A small spectrogram FSQ autoencoder, trained from scratch.
Training: adamw at rate 0.0049, 4200 steps, batches of 48.
Rows from block 8 of the encoder of a small spectrogram FSQ autoencoder, named by matrix and row number. Rows with one number belong to one channel. Each number is 500 + 40 x the weight over its row's rms, rounded and kept within 0 to 999. All counts start at 0. Numbers have three digits each.
Before each channel's rows are labels from the 100 clips, of 14976, where the channel reaches its highest value: "responds to" is what is common among them. Only what is clearly more common there than usual is listed. The data: chords played on synthesised instruments.
# convs0: expand pointwise conv (encoder.blocks.8.convs.0.weight, 96x24x1x1), inputs 0-23
# convs1: depthwise 3x3 conv, stride 2 (encoder.blocks.8.convs.1.weight, 96x1x3x3), a 3x3 kernel
# convs2: project pointwise conv (encoder.blocks.8.convs.2.weight, 48x96x1x1, transposed), outputs 0-47

responds to: arpeggio; playing: arpeggio down
convs0.50:433500540500556500500500500572500450500445559500500500587500500500586500
convs1.50:501503486513484451472452409
convs2.50:560570427500436500500500500500438576500500500500500500500384500585500500500500500500500500500417584423500500500500500500554500500577500500500500

responds to: marimba-like; mains hum
convs0.13:500597500500500500500464616500500500500500500500500500577422500500500549
convs1.13:443454489478504586477497523
convs2.13:500402500500500500621500500500500500500500592409500500500500500500500590500500500500500500500500500500416500500500500500592500500500500500500390

responds to: marimba-like; instrument: harpsichord-like
convs0.9:500500528578500500544500565500643500500480500450500511544500500500500500
convs1.9:555551489458554470495554497
convs2.9:500602612500500500500500500500500500500500405550500500500500500500500422500500500500500406592500500500500500500500500500362500500500500500500500

responds to: arpeggio; organ-like
convs0.30:466500557500500500558500500552500500500500500419500591500500456500592552
convs1.30:493481468498529516501578576
convs2.30:459500500500571500500500438500540459500557500546437500453500500426500500441578550500411447519560421500500456542552500554500500500500500518560500

responds to: block; harpsichord-like
convs0.61:451500500500550398550500500500500401448500500500500500500500500500589500
convs1.61:505494493533448400521497492
convs2.61:500500571500410500500500555500500590500500500500500500591500500550500500500433500500500500500441568500500500387500500500500597500500435500447500

responds to: arpeggio; vibraphone-like
convs0.16:500500556415569500500500500500500500421557500500500568500417542500500481
convs1.16:467459416484458458525514491
convs2.16:500558500500454636500500500453500545456500432500500500500500500540500500500463500591500500429466500500543500436454427500500500460500454500459576

responds to: arpeggio; marimba-like
convs0.35:500500500500500500500500500500500500500500644416500604500500500500500500
convs1.35:486493477472508426467538431
convs2.35:500577500500500500500441500500500500454500500500500500500393500591500500500500500653500500500500500415500500500500500500500500500500500500500622

responds to: instrument: electric piano-like
convs0.91:395500500500500500500500500500500500500500500500452500500500342500500500
convs1.91:505497456507604513512512534
convs2.91:500500500500500500500500500500500500500380500500500500500500605500392567500500500500500500500572500500500500500605500500638500500500500500500500

responds to: playing: arpeggio up; organ-like
convs0.31:500453547452544500500422531560500471500445500469500464547500531445500582
convs1.31:498479485493485486522590568
convs2.31:500500588500500500500500429500500500500500500487453438500500391500500500470452500585500438500535458500468425500528500577513542500548500605500500

responds to: arpeggio; playing: arpeggio down; instrument: marimba-like
convs0.18:500500500500500500500500624500500500348500500500500500500500500500500500
convs1.18:510489517493446511433424476
convs2.18:657500500500500500500500628500500500607500500500500500500500500500500500500500500500500500500500500500500656500500500500500500500500500500500500

responds to: arpeggio; playing: arpeggio down; instrument: vibraphone-like
convs0.27:500500500500500500500500558569500500500421500434500427500500500565557583
convs1.27:502482486473558597511486495
convs2.27:448500479500500500500399500600500463391500500500500450500500433500500547500500500500500500500500500500591455500500500500500371529500555500500500

responds to: block
convs0.0:500500500500446435500500500500500548632554500500570500500500489500441500
convs1.0:484506517448397499506490520
convs2.0:449574458500539500407433500500500500412448407500500448447500500500500500544500578500500500500500500500571469500540500500500416500500500500500570

responds to: marimba-like
convs0.23:426500500500500371500500500500500500500500500500500500500500500500500628
convs1.23:497526462410506474526479453
convs2.23:500500500500500500500500500600500500500500500500500500500281370500500500500500500500500500500500500500500500500500500500500500500542500500500500

responds to: square lead
convs0.2:500500500500411610500500500500500500500500500601417465500500500500500500
convs1.2:454495488509514489546476405
convs2.2:500500500500500500500500500500500500500500500500500500500500500500500500500500500500500500500700500500500500500692500500500500500500500500500500

responds to: mains hum; instrument: organ-like
convs0.43:500433578500563500500439500554500465500500436428500500500500500441545535
convs1.43:480476462491509518524582566
convs2.43:459550500500546500500500416500500500412500444500438500500447398469500500500500500544500421563542462500500432500541500558500500500553541557543500

responds to: arpeggio; marimba-like
convs0.67:500500500470500500500500500500583500500500591548500585500414565500465500
convs1.67:483510562497507528500542587
convs2.67:500500500500500446500591500500660500545614500500500500500500500500500500500500500379500500402500500500500500500500500500477500500500500500500500

responds to: mains hum
convs0.69:500500500500576500554500500500500500417500415442447500500413500500500544
convs1.69:485486486485508490563594527
convs2.69:500500586569535500500500430459538455500500500500438433500500500500500500476439500500500440500537457500401432500538500554500500500500560592553500

responds to: playing: arpeggio up; marimba-like
convs0.33:500500500500500500500417500500565500500500608500500500577500598500500500
convs1.33:500449435484442445517496475
convs2.33:566500500500425500500500500500408500500378500500500500575500500500500500593500500500500500500500500500574500423500500500500500500367500500500507

responds to: vibraphone-like; mains hum
convs0.59:588500500500500500500500500500570500500500500500500500500500500500378396
convs1.59:509520520489444407491473473
convs2.59:438500500500564500500434435592500405500500500500500427441500500413500500500500500500500500500556500500500500500568582500500448500500596500500500

responds to: instrument: electric piano-like
convs0.92:500500500500500500500500500394500500500500500500500384500500383500500500
convs1.92:486458478484605518503509514
convs2.92:500500591500500500500500500500500500500500500500660500500367500500500500500500500500500500500500500500500500500500500500659500500500500500500500

responds to: playing: block; marimba-like
convs0.66:500500500500500446427500500454500500573500500500644500500500500500456500
convs1.66:507501538517491527443407501
convs2.66:500500500500500500500500375500500432500500500500361500500500500500500380500500500500500500500500500500500410500500500500500500500500500500500622

responds to: block; marimba-like
convs0.17:500500500500580442500500569500500428500420555444500500500500500500500578
convs1.17:494510511510513475515461393
convs2.17:555500440500430500500438568500446543500500500500500500500422500554500500573500500500565500500423588500553500455500500427500500500500436500500575

responds to: mains hum
convs0.64:466500500575562500582500500552500450500500500421500500500500500500585546
convs1.64:498482468498524525503545599
convs2.64:445500566500565500500500432500545436500500500500443500442500500422500500439535535500445452500566434500500431556548500563500500500525549546546500